{
  "vocab_size": 7471,
  "loss": "softmax",
  "embed_dim": 256,
  "encoder_norm": "layernorm",
  "encoder_head_dim": 64,
  "encoder_qk_norm": true,
  "encoder_dropout": 0.05,
  "encoder_inner_norm": false,
  "encoder_width": 160,
  "encoder_positions": "learned",
  "text_encoder_head_dim": 32,
  "text_encoder_bias": "all",
  "learning_rate": 0.0035,
  "one_sided": false,
  "max_steps": 7200
}
Rows from block 7 of the audio encoder of a small contrastive audio-text model, named by matrix and row number. Rows with one number within an expert belong to one neuron, the router's apart. Each number is 128 + 32 x the weight over its row's rms, rounded and kept within 0 to 255. All counts start at 0.
Before each expert's rows are labels from the 100 clips, of 14976, where the router gives the expert most weight on average: "strongest on" is what is common among them. Only what is clearly more common there than usual is listed. The data: babble in 24 made-up languages, each with its own sounds, syllables and stress or tones, from a formant synthesiser.
# router: router (encoder.blocks.7.mlp.router.weight, 4x160, trained with AdamW), inputs 0-159
# up: expert up (encoder.blocks.7.mlp.up, 4x160x160), inputs 0-159
# down: expert down (encoder.blocks.7.mlp.down, 4x160x160, transposed), outputs 0-159

# expert 3
strongest on: reverberation; /æ/; prosody: stress on last syllables; /k/
router.3 [123 104 111  91 124 132 130 154 132 157 111  99 134 113  89 126 182  61  97  99 122 150 123 136 155 151 106 130 137 141 108 191 105 127 146 151 140 133 112  67  80 112 167 182 154  93 134 123 108 140 174 150 194 137 134 128 175 143 148 160  83 173 128 139  99  79  80  88  92 118  72  91 117 161 128 142 119  96 151  49 137 130  89 176 131  81 112 157 198  90 151 130 153 216 103  99 155 104 133 136 100  97 118 125 129  76 107  55 178 176 153 128 154  99  98 169 137  69 122 128 142 105 141 126 144 129 102 169 170  67 164 108 100  85 142 118 125 116 159 135 182 183 143 193 196 171 135 116 108 147 104  83 129 132 135  89 120  77 130 118]
up.7 [130 106  64  53 151 145 174  69 144 114 148 108 145 171 169 137 108  95 140  91 101 140 121  99 117  89 138  77  91 131 125 123 161 195 125 148 148 112 160  62 148 132  93 124  87 151 138 138 157 119 175 132 122  34 107 104 118  76 108 127 131 107 116 165 105  91 131 114 170 149 109 111 125 107 106 103  51 133  66  70  97 124 145  98  64 136 146 146 138 122  62  83  96 139  92 123 167 100 109  88 140 152 146 150  78 111 140 100 119 143  93 123 110 117 134 116 106 162 133 175 154 175 160 149 114  82 113 132  80 120   0 132 111 145 107 183 121  60 120 117  98 113 121 163 120 117 127 136 147  95 120 101 122 163 108 111  80 126 131 101]
down.7 [120 132 171 130 138  79 137 107 129 146 149 119 122  87 176  77 138 160 101 155 163 145  99 118  68 143 159 196 137 131 131 164 116 122  49 152 109 125  80 154 111 152  99 113 124  88 122 123 139 194 149 122  87 189  88 100  90 155 115 135  93 160 115 123 185 150 102  87 145 140 168 123 143 111 174 121 201 136 199 195 200 106 101 109 158 174 111 146 127  86 185 185 146 131 147  90 150 140 157 164 123  64 113 103 166 116 101 125 107 137 124 122  93 124 160 111 154 137 130 130 126 103 117  94 123 218 116 201 146 111 141 169 165 107 102  87 110 166 118 117 146  94 107  23 130 112 118 127 127  78 148 113 119 108 114 114  84 128 142 112]
up.8 [114 149 139 187 201  66 132 143  96 116  73 152 135 104 137  81 121 138 123 117 157  87 170 124 146 116 110 165  95 129 105 134 130 112 132 177 105 129 121 101 109 156  80 154 151 135 149 121 169 159 100 105 137  96 104 186  97 102 147  54 154 110 111 116 125 103  89 159 114 137  88 161 107  67 123 145 132 149  85 174 112 132 104 101 118 118 140 123 115 145 128 119 104 118 126 132 137 116 135 102 142 157 110  85 129 107 154 123 160 133  96 153 140 134 110 143 112   9  82 131 167 141  53  81 130 111 194  51  68  70 181 140 156 136 125 153  92 134 147  48  99 109  66 177 114 150 162 112  93 173 136 154 189  96  93 108 148 140  68 120]
down.8 [124 159 117 114 202 106 159 202 179  86 142 132 163 156 159 132 158 161 147 134 128 131  99 109 113 189 211 164  98 105 157 177 139 150 120 127  79  93 124  90  93 143  84 172 163 137 119 170 171 109 118 148 150 153  87 167 116 123 226 162 120 133 112 149 127 146 114  79  89 109 108 169 137 166 187 100 112 185 123 134 149 107 100 162 107 176 140 128 139 118 138 174  86 122 167 139 158  42 112 143 108 112  74 109 129 125 180 119 189 159  98 106 155 140 137  91 158 121 109 129 132 131  88 134  92 145 110 160 152  97 162 107 129 155 110 138  69 197 141  83  85 122  88 158 105 107 120 131 112 145 155 133 139 178 100  76 160 164 122  87]
up.9 [118 128 118  63 135 132 166  95 189  52  54 132 127  87 108 126 117 159 139 186  95 122 101 130 140 124 166 138  71 143 130  96 152 164 190 165 149 123 128 118 134 124  77 122  78 186 114 149 185  97 136 115 144 116  80 130 100  97 142 163 100  96  76 112 125  69 104 178 168  96  79 113  94 157 134 148 102 133 116 147 119 115  68  72 105 191 111 119 133 109 142  87  83 153  78  98 127 125 101 133 127  99 142 105  62  76 114 132  70 139  90 106  94 147 213 131  90  65  55  96 119 159 145 142 165 131 158 158 129 100  89  73  78 133  95 140 124 121  99 122 113 114 101 105 160 121 133 163 131 118 119 128 129 137  99  92 127  88 133  92]
down.9 [ 80 111 114 169 104  60 126 130 123  64  99 141 182 142 143 109 151 146 133 113 177 130 169 139 135 107 107 170 152 160  88 127 148 139  87  89 146 149 123  85  50 158 114 137 194 129 128 143  83 205 181 116  89  60 151 139 119 152  71 134 169 212 127 109 139 124 145 154 123 129 174 103  87 156 171 170 152 145 117 113 163 110 100  89 110 141 148 146  61 143 105 132  99 111  96 148 114 120 187 171 135  99 130 120 137 113 113 146 110 149 161 127 137 147  90  82 149 180 214 115 170 148 121 135  91 158 198 164  73 131 134 157 149 101 162 134  96 150 117 109 165  95 163  76 113 107 145 116 139 154 205  96 100  96 140  94 128 120 122 121]
up.10 [126 157 171 147 120  98 182  80 128 125 106 105  90  63 123 108 119 123 103 122 111 109  97 134 142 100 133  73  90  88 113 122  80 153 181 150 165 194 145 129  51 138 159 156  97 122 105  67 114 141 170 145 112 135 135 108 138 200 178 103  96 132 166 134 201  75  83 130 128 128 103 110 136 132 105 130 168  94 115 147 175 155 157 170 103  96 126  83 118 124  53  80 130  69 122 112 184 162 127 134 129 102 131 141 132 148  79 113  98 109  78  93 111 131 171 144  96  67 117 114 125 119 142 125 114 171 111 132 119 167 146 128 170 136 157 100 145  90  93 113 105 106 147 104  13  30 162 139 138 158 148 123 126 134 142 146 145 151  96 110]
down.10 [ 76 126 192 122 124 169  90  45 144 113  85 105 102 126 133 180  77 108 108 141 163 152 112 161 142 101 108  67  93 111  65 116 123 199 170 129 193 194 130 151 114 106 150  81 113 172 137 114  66 116 109 200 122 121 173  82 146 143 140  94 118  85 162 164 117 140 109 149 194 106 100 142 108  94 120 118  69 108 126 146 130 130  95 122 150 148 117 102 108 186  86 136 172 140  96 127 155 113 132  75 122 162 140 158  96  84  94 149 108 142  89  85  79 114 164 181 118 143  81 152 181 137 150 110 112 125 133 166  92 109 112 159 138 141 146 129 188 151 116 155 136 105 193 145 132 104 137 200 127  98 139 108 160 151  75 154 115 129  88 121]

# expert 0
strongest on: /x/; /u/; prosody: stress on last syllables; /ə/
router.0 [120 153 102 159 133 139 112 139  77 154 121 179 112  96  18  74 113 178 174 166 129 156 122  84 130 141 131 143 149 108 168 163 137 111 118 145 100 160 160 151 119 140 151 121 169 125 121 158 142 148 150 117 101 117 113 120 153  92 157 132 155 186 118 164 120 161  92 143 168 186 176 164 126 145  65 160 141 122  76  64 134 136 142 107 108 136 148 111 198  86 121 163  93 140 106 174 110  97 142 113 137 105 114 127 168 119 179 182 138 101 111 204 156  95 120 163 123 142  98  61  55 129 132 154 141 128 102  89 145 131  62  95  85 126 113  74 105 173  90 148  81 123 130  80 144 137 150  99  94  69 199 116 119 140 154 167  99 113 148  93]
up.7 [ 67 110 103 113 123 169 177 192 118 112 155 163 152 181 198 116 138  82 130 101 130 151 172 179  99 119 123 168 133 110 108 105 143 116  86 133 101  86 205 130 137  87  97 123 156 119 117 128 102 120 102 106  91  90 101 140  72 125 147 119 121 113 122 149 155  93 134 155 128  54  86 116 111 125 137  87  84 128 168 103 129  98 203 179  82 129  82 147 161 183 115 105 154 142 149 118  98 111 130 139 155 106  95 103 142  92 179 111 133 121 107 154  93 151 132 178 158 131  96 126 130  91 185  88 119 126 118 143 120 106 154  51 139 146 167 186 122 164 200 103 190 122 131  90 110 159  84  75 148 175 163 200 131 173 102 172 139 137 120 150]
down.7 [196 153 132 119 205  87  92 100 147 119 150 181 139  73 106 158 163 171  95 163  98 169  43 128 128 100 104 122 119 173 125 158 160 132 163  81 111 142  71  89 136 119 144  79  68 128 102 130 129 139 139  80 173 165 152 107 169 134 129 144 147 124 137 113 138 165 127 117 127 159 114 124 159 121 155 140 180 123  88 152 108 143  60  81 163 106 131  53 103 118 112 154  80 142 121 143 116 124 151 106 149 127 179 153 119 187 145 118 157 167 143  76 164 109 115 157 131 126 185 110 123 137 101 197 151 137  89 101  78  94 152 158  91 143  78 124 107  99  84 128  61 179 133 125 112 102 134 198 158 135 115 112 130  91 141  37 132 124 149 132]
up.8 [138 132 159 140 141 148 133 139 100  90 131 143 191  56 105 116 152 140 168 141  99 140  80 187  89 141 117 117 129  69 194 119 118 106  86 115  74 178 120 126 112 156 227 124 102 111 114 154 139 133 177 162  77 165 134 129 166  99  81 137 156 152 127  81 180 143 159 114 108 112  80 127 132 167 164 167 165 106 139 147 139 133  89 169 132 191 143  72 101  99  93 135 119  84 109 162 136 142  94 149 126 173  93 119 118 123 163 167 122 120  85 186 124 126  97 180 122 124 151 155 114  78 153 173 171 140  77 199 136 131 154 144  98 158 128  79 124 122 150 166 153 142 162 126 103 131 152  71  89  90 160  60 151  59 109 139 155 100 120 112]
down.8 [ 93  81  94 105 161 135 101 133 142 140  90 115 109 173 136 124 122 119 112 105 131 134  61 110 143 139 190  98 136 204 125 186 130 123 204 158 151  91 177 120 144 100  80 149 155 122 173  93 173 132  92 151 163  80 134 100 127 146 121 148  49  65 129 129 135  70 142 130 123 144 192 166 158  70 104 152 171 158 100 138 119 148 145  73  99 117 156 165  95 178 131 137 135 149 135 148 124 136 174 110  91 125 100 173  98  85 119 100  88 115 186 134 106 142 157 130 118 127 132 125 109 137  94  47 110 152 134 112  61 113  90  82 169 145 171  77 134 136 112 160  98 107  94 166 121  89  77 131 147 147  73 209 118 135 161 168 125 133 113 111]
up.9 [101  89 106 159 119 111  82 164 101 132 130 104  90 182 107 117 132 119 138 128 133 136 152 107  97 104 100 113 128 146 143 102 133 132  97 148 112  94 162 132 135 139 122  77 162 110 132 173 142 120 115 150 169 147  90 127  82 163 127 130  91  75 116  69 164  70 124 134 117 122 122 162 134 148 124 197  98 104 125 154  89 121  93 138 142 150  69  84 189 130  95 132 115 116 156  95 102  76  99  95 136 183  94  95  85 164  50  95 156 131  96 121 168 118 159 165 169 139 102 129 202 124 202  92 129 191  85  93  90 140 152 137 109 102 104 124 158  57 180 117 150 118 150  94 170  63 204 165 108 127 182  93 117  73  94  85  98 102  98 115]
down.9 [131 128 160 164 200 131 140 168 131  43 166 109 147 142 192 150 105 110 107 109 115 149  65 180 156 111  90 129 139  97  86 120 147 127 149 168 155 164 163 183  68  95  72 120 120 139 127 163  89 107 106 112 144 123 156 120 148 165 150 140 111 103 129 183 175 131 174 145 138 112 121  75 113 113 186  66 111 122 117  88 135  59 146 114  64  91 155 141  85 126 112 105 119 137 158 133 155 118 114 105  93 100 150  95 151  96 119 113  91 107 170 161  79 157 118 119 155 129 128 111 141  77  98 143 133  84  93  60 170 132 130 121 161 188 122 161 128 181  90 114 134 112 129 195 168 199 103 107 172 112 142  99 156 145 117 126 129 204 178 118]
up.10 [184 153 156  70 114 128 177 148  83 106 126 124 144  65  89 166 143 164 149 116 124 144  87 121 139 118  92 108  66  95 141 126 136 130 148 171 178  76 134 187 127  73 191 167 125 134 103 130 126  99 139 118 107 126 109 152 131 122 190 139  75 134 144 123 162 106 150 107 112 152  56 169  82 153 158 122 142  76 188 149 105 154 128 144 138  95 116 119 109 127  97 125 173 171  57 125  92 118 130 106  87  78 100  64 162 208 131  56  80 126 111 164  89 147 155 135 210 125  98 117 123  95 129 123 113 128 126 141  97  75 200 139 103 115 117  66 168 137 143  95 127  83 154 142  91 173 144 121 133 131 111 114 110  97 119 116 119 134 110  77]
down.10 [132 152 104  83 189 127 114  94 188 138  96 207 140 122 150 155 110  76 118 133  78 123 111 204 153 101 131 144 140 126 153 142 152 139 164 133 107  98 105 105 148 143  83 113 141 170 179 137 159 111 145 135 129 136 147 145 166 160 159 154  71 178  93 104 126 160 166 182 106 106 154 181 146 125 125 111 113 147 100 144  98 188 135  86  81 148  98 133 128 104  91 132 114 112 165 149 165 177 103 186 120 135 140  99 160 173 171 137 143 111  98 100 167  95 117 132  91 103  98 128 175 108  92 100  86 108  95 102 134 146  73 111  90 180 153 124  77 106 193  77 100 105 125 161 168  99 105 107 117 151  37  78 134  97 121 124 150  60  61 113]

# expert 1
strongest on: prosody: stress on first syllables; /ɔ̃/; /ɛ/; /o/
router.1 [171 118  82 155 142  81 159 123 129 145 118 139 122 163 156 108 142 117 117 110 147 172 196  84 111 111 147 127 158 100 155 129 128 117 181 118 156 106 177 141 153  70  98 122 136 132 146 154 114  83 180 183 141 151 106 149 125 189 131 131 127 116 139 125 139 155 153 139 207 143 112  64 157 159 161 138 189 181 130 143 150 137 137  64  98 116 132 150 190 181  98 114 134 105 227 107 112 193 162  83 208  94 138 134 105 102 176 114 156  90 162 139 116 118 137  79 135 103 111 150 161 101 135  66 107 109 159 154  89 145 101 106 156 139 145 146 160 174  79 171 124  74  84 163 157  98 125 111 163 127 108 144 158  84  84 180 165 118 151 112]
up.7 [145 154 183 120 109 171 188 113 168 139 173  87 112 142 114 147 118 112 121 127  95 192  96  73 132  91 153 166 121 130 161 109 116 119 137  77 145 121 147 176 131  92  73 157  55 143  76 164 102 107 155 104  53  55  89 119 124 157 153 106 138  99 127 185 124 104 107  84 109  85 138 106 132  82 124 162 155  64 208 113 127  80 128 107 129  79 110 105 142 152 194 141 127 154  95 126 134 126 142  94 103 116 168 110 137 121 134 124 132 126 113  88 125  76  99 105 126  95 159  86 140 126 156 155 137 134 137 205  65 110 155 107 126 140 153 108  69  80 101 116 169 116 149 126  99  67  73 153 113 124 103 124  76 191  77 128 103 153 130 134]
down.7 [ 90 122  92 172 178 118 116 135 117 101 131 124 182 114 135 129 127  97  46 118 173 137  97 147  99 123 142 131 120 150 129 133 153 117 114 140 146 100 122 164 150 148  54 105 111 125 133 130 137 159 114  59 124 197 135 181 173  73 143 187 136  92 154 137 160  91 184 144  84 178 136 106 120 148 132 144 136 154 155  55 106 138 142 105 142 107 110 163 156  89 122 112 118 127 156 145 110 101 180 115 128 126 151 135 129 174  88 106 143 129 204 131 151 182  71 150 143 174  87  89 139  86 120 108 103  95 116 114 142 144 124 146  81  90 174 111 182  79 151 114 127 138  85 103 130 131 222 145  48 191 110 127  70 197 148 117 154  90 133 155]
up.8 [107 114 100 100 134  91 108  78 159 141 131 125 127  90 140  90 100 127  92  90 151 147 149 155 113 146 142 102 105 157 220 130 148 138 182 101 119 139 132 133 144 135 144 130  91 133 118 153 114 137 146 151 111  46 123 100 126  52 149 146 111 116 108 153 168 155 141  82 112 162 103 146  97  72 103  59 174 152 149  93 110 137  79 101  81 141 131 153 137 135 110 144 163 145 132 139 162 131 130 131  80 121  94 166 197 118 131 146 115  77  83  71 100 128 132 157 116 102  70 208 156 117 130 114 174  47  81 102 144  61 128  93 158  95 111 151  91  94 164  77 161 128 146 119  46 151 142 171  97 122  81 127 112 124 109  86 174  93 157  74]
down.8 [106 177  89 142 164 143 135 144 134 130 116 160 129 141 166 127 119 144  86 151 126 178 188 152  63 197  67  96 130 114 118 221 120  99 146 110  76  96 167 101 131 150 111 131 100 142 117 195  90 135 115 122  89 110 117 202 128 149 132 136 120 163 127 117 173  67 171  91  92 122 132 134  81 189 137 164 168 130  95 163 109 135 127  97  49 134 136 112 140 161 155 139 166 116 126 178 110  87 167  88  98 131 108 129  85 161 120 131 125 115 152  72 142 133 139  66 118 104 143 111  66 163 102 164 119 142 183 115 151 154 127  91 102  76 167 138 108 128 186 110 132 116 175 128 130  82 149 114 118 196 148 137  95 128 115 172 192  89 147  89]
up.9 [ 65 142 104  25 108 105  94  95 121 112 131 141 151 152 137 110 142 102 159 107  76 134 108 168  88  85  92 103  95 127 133 153  87 159 166  94 134 104 114 138 127 164 121 198 114 154 114 119 134 156 148 118 117  61 120 117 179 139 124 138 131 182 178 141 110  16 147 137  93 103  88  91  73 146 142 118  94 107 109 120 120 152 113  91 131 112  95  98 106 155  78  66 152 161 107 109 116  84 111 132 123 150 104 115 155 131 103 127 120 153 125 118  60 117 105 166 122 118 125 152 130  76 171  95 123 113 123  35 114  95 138 154 109 125  67 134  96 115 156  43 105  76 149 125 110 109  78 144 131 113  79  98 108 121  60 130  95  83 150 108]
down.9 [120 116 149 107 132 108 118  88 121  84 139 146 138 123  93 125 118 109 133 122 109 113 111 154 148 173  90  59 106 138 130 149  97  66 113 163 140  99 136 155 172 203 124 192 100 120  68 111 130 210 174 113 117 178  99 117 167 104 149 115 130 125 135  67  72  97 128 128 116 139  60 128  68 156 149 108 131 118 156 146 124 212  70  70 103 134 148 119 127 163 110  90 164 146 111 151  97 103 121 168 129 142 124 173 126 155 107 113 135 167 105  44 126  52 127 138 110 210  79 161  82  96 165 102 148 168  83 116 141 126 176 141 115 147 165 111 103 141 152 114 151 194 168 154 107 119 154 105 102  98 134 124 123 114  93 176  97  82 148 123]
up.10 [124 144 119  93 158 127 118 149 120 144 132 127 145 141 221 132 109 107 133 136 145 142 137 176 192 123 125 181 132 127 151  77 136 146 166 140 120 108  70 153 133 137 183 142  87 122  84  76 119  89 149 112  75  86 126 136  90 134 125 140  83  96 149 151 142 130 192 106 108 122 103  82  99 117  93 181  95 111 136  51 127 101  67 125 175  95 126 184 121 122  50 111 138 149  96 162  91 115 111 165 143  88 107 183  85 100  94 138  86 144 104 127 156 117 134 144 149  78  82 118  41 123 156 107 137 113 159  96 135 113 102  98 120 203 149 173  99 129 119  98 131 115  95  76  93 157 151 167 108 116 119 138  92 136  25 130 104 143 130  79]
down.10 [104 125 170 129 126 121 145 152  92 124 140 154 111 166  84  99 141 103 135 131 154 187 121  95 119  56 160 143 150 172 119 123 147  76  91 116 148 105 118 119 131 118 115 153 104  89 182 147 137 129 157 155 111 152  97  96 108 103 102 155 147 133 156  97  58 113  37 187  90 170  88 204 150 127 164 173 206 188 135 131 164 119 117 134  99 146  99 120 163 181  55 157 165 131 155 162 130 170 152 169  89 137 140 130 156 106  99 152 196 147 140 140 130 138  97 115 139 182 113 144 180 108 139 136 154 165 156 118  77 189 100 117 144  61 176 126 170 120 164 102 135  87 126 120 107  70 168 113 156 121 120 158 160 122 147 164 159 137 154  72]

# expert 2
strongest on: reverberation; prosody: stress on first syllables; /aʊ/; /a/
router.2 [173 132 203 116 192 151 147 183 101 132 101 105  87 107 127  76 103 156 167 132 146 124 103  80 159 114 133  81 170 122 154 108  89 100 103 136 143 169 125 108 105 104 118 117 126  77 137 126 126 140 104 156 173 126 115 146 122 119 112  82  41 121 170 123 141 125 150  93 146 124  97  93 170 115 116 138 152 109 158 112 165 120 153  91 195  68 139 136  83 163 133 153 132 111 143 231 131 139 148 145 116 135 118  80 108 140  79 144 155 121 102 137  93  91 187 128  95 122 134 230 101 120 160 155 193 117 132 156 114 186 131  41 159 150 111 137 102 125 134 153 125 137 140 161 118 144 139 155 109 136 111 172 115 235 134  94 165 158 144 137]
up.7 [128  93  78 171 106 108 106 110 151 156  88 126 176 118 125 152 147 131  99  83 120 125 115  62 108 159 117 100 112 120 123 151 103 141  86 173 106 110 142  75  90 111 126 123  60  97 155 139 148 137 110 101 126 142 174 135 135  60 118 124 107 124 152 141 116 163 141  93 134 114 165 177 137  97  98 176 145 126   9 100 129 170  90 121 131  80 128 107 121 205  91  75  55 148  95 155 101 172 151 115  91 183  93 123 129 132 148  97  76 147 105 115 140 129 172 146 153 154 136 122  78  99  83 175 135 118 104 122 183  65  80 179 111 134 147 120 137 154 146 111 104 121 160 159  99 182 113 204  95 107 128 157 153  91 101 126 145 134 174  73]
down.7 [115 148 190 107  68  69 127 150  87 110 200  67 121 129 141 120 136 150 129 170 181 142 100 134 118 145 193 132 124 115 112 105 160 133 158 130  81 133 141 136  96 129 142 122 142 150  96 139 112  85 127 124 165  97 112 140 143 200 138 106 146 103 107  89 133 117 132 142 100 175 109  93 125 153 155  99 112 116 240 133 116 146 185 144 105 180 160 189 144 125  97 158 139 155 161 106 138  76 115 206 138 151  87 135 107 103  83 141 173  99 145 119  42 119 134 134 120 107 106 116 159 157 155 108 102 109 101  81 108 202 196 101 102  90 148 143 120 111 151 175 158 109 136 154 121  53 180  99 166  93 126  97  75 148 132  93 140 103 122 126]
up.8 [145 114 122 120 110 127 147 148  88 105  93 178 143 146 198 106 117  83 127 146  86 168 128 209 126 101 137  82  98  79  89 179 185 124 161 182 192 110 118 120 145 166 112 116 139 149 111  93 146 182  83 134 138 118 179  97 138 124 126 176 101 105 101 150 132 104 104 134  80  88 164 157 104 124  88 120 148 154 129 148  95  61 101  97 130  93  84 101 131 129  87 107 135 113  91 139 160 108 167 167 130 112  93 119 144  87 134 146  82  86 122 138 158 128 153 135 105  57 144 187 164  50 115 159  96 166 175 177  96 149 128 134 145 122 117 157 191  92 148  76 112 193 123 131 138 122 108 123 171 110 119 168 102  88  82 102 122  49 110  97]
down.8 [124 161 106 135 100  91 109 108 130 178 129 112 158 115 142 116 131 188 119 130 180  72 171 103 128 175 123 130 155 142 103  46  94 102 164 108  81 131 152 110  74 104  95 174 125 131 170 139  86  93 124 173  96 162  81 181 123  84  99 112 143 140 111 134 110  81 156 126 130 137  65 122 147 183 150 146 142 127 127  63 163 159 123 105  98 161 180 148 126 128 112  77 101 108 135 149 107 107 124 137 105 163  25 134 154 108 145 185 101 163 165 114 141 134  64 134 128 144  89  85 117 117  80 124 155  96 123 148 128 117 122 165 127 124 175 140  85 145 101 119 143  75 194 142  90 122 192 154  95 197 195 100 116 149 194 132 149 152 148 107]
up.9 [ 72 155  86 137 131 103 148 146 132 131 111 143 149  75 139 157 109 110  97 105 141  94 148 124 102 124 132 164 138 178 120 113 165 131 102  97  96 176 126 109 139 126 125 117 117 103 139  74 122  92  97  98 166 121 145  62 172 137  79 170 136 141  61 159 155 152 143 152  70  88 105 119 144 177  85 109  89 220 175 116 103 116 120 146 136 152 173 124 103  97 208  83 165 130 166 111 127 150 162 101 113 119 216 150 162 129 119  98 128 178  85 127 110 177  90  74  70 112 107 121 112 128 159 138 137 194 140  89 147 162  76 135 154 148 141  70 151 141 203  79 108  83 187 128 180 133 165 103 137 137 163 138 118 121  99 119 125 130  78 117]
down.9 [168 127 158 145  83 147 134 171 133 129 166 143 143 173 100 115 102  97 146 160 100 157 147 137 130 165 111 102 110  95 148 110 125 109 166 150 157  90 158 137 160 172 181 153 151 158 169 200 186 137 162 170 121 109 145 152 120 126  79 159 130 180 159  84  85 120 115 117 163 118 131 123  80 115 155 152 131  62 100 167 150  99 137 107  92  90 114 156 134 154 111 133 149 118  97  88 107 102 135 152 163 201  54 115  98 166 148 167 156 144 105 102 147  88 171 180 113 184  97  79 174 144 109  88 100 137 130 113 155 104 143 172 119 168 150 104  90 115  97  96  92 188  48 117  43 153 114 155 129 130  94 157  87 168 136  67  89  87 122 119]
up.10 [145 110 140 123 126 117 172  80 132  95 141 162 139 106 149 111 145 100 119 139  72 159 116 153 114 148 129 166 158  42 183 134 108 110 184 138 159 147 117  56 138 139  62 110 113 158  57 145 172 124  89 109 148 103 109 105 178  63 195 154 161 141 167 156  86  75 151  71 158  62 165 170 106 120 159 117 143  94 107 138 120  76  87  61 113 184 127 138 131  62 100  83 129 144 151 112 110  79 177 121 136 133 127 149 129 141  76  83 131 113 107 119 159 159 201 118 167 126 107 121 126 119 187 109 119 175  96 107  86  98 133 102 157 130 129 100  69 147 100 106 122 110 141 131 100 153 108 102 134 122  84 124  97 117 109 131 114  64 141  88]
down.10 [133 148  87 141  76 141 129 125 139 118 166  59 101 117 107 144  91 122 111 102 139  64 121 129 102  89  95 118 119 185 135  67 161 122  85 118  95 101 120 169  59 166 136 116 149  82 154 110 118 127  79 127  75 135 143 100  90  85  70  76  96 143 161 125 126 123 138 199  80 141 115 119 185 155 131 156  80 198  84 144 150 114 128 170 150  65 162 119  86 168 124 124  85 119  93 130 142 116  93 106 114 119 119 113 142  99 160 164  26 108  99 138  98  72  91  98  70 128  85 148 140  87  92 119 159 134 112 158 153 156 126 176  86 141 119 121 136 152 150  72 114 126 123 138 135 109  83 141  98 108  90  70 156 106 136 175  95 185 134 131]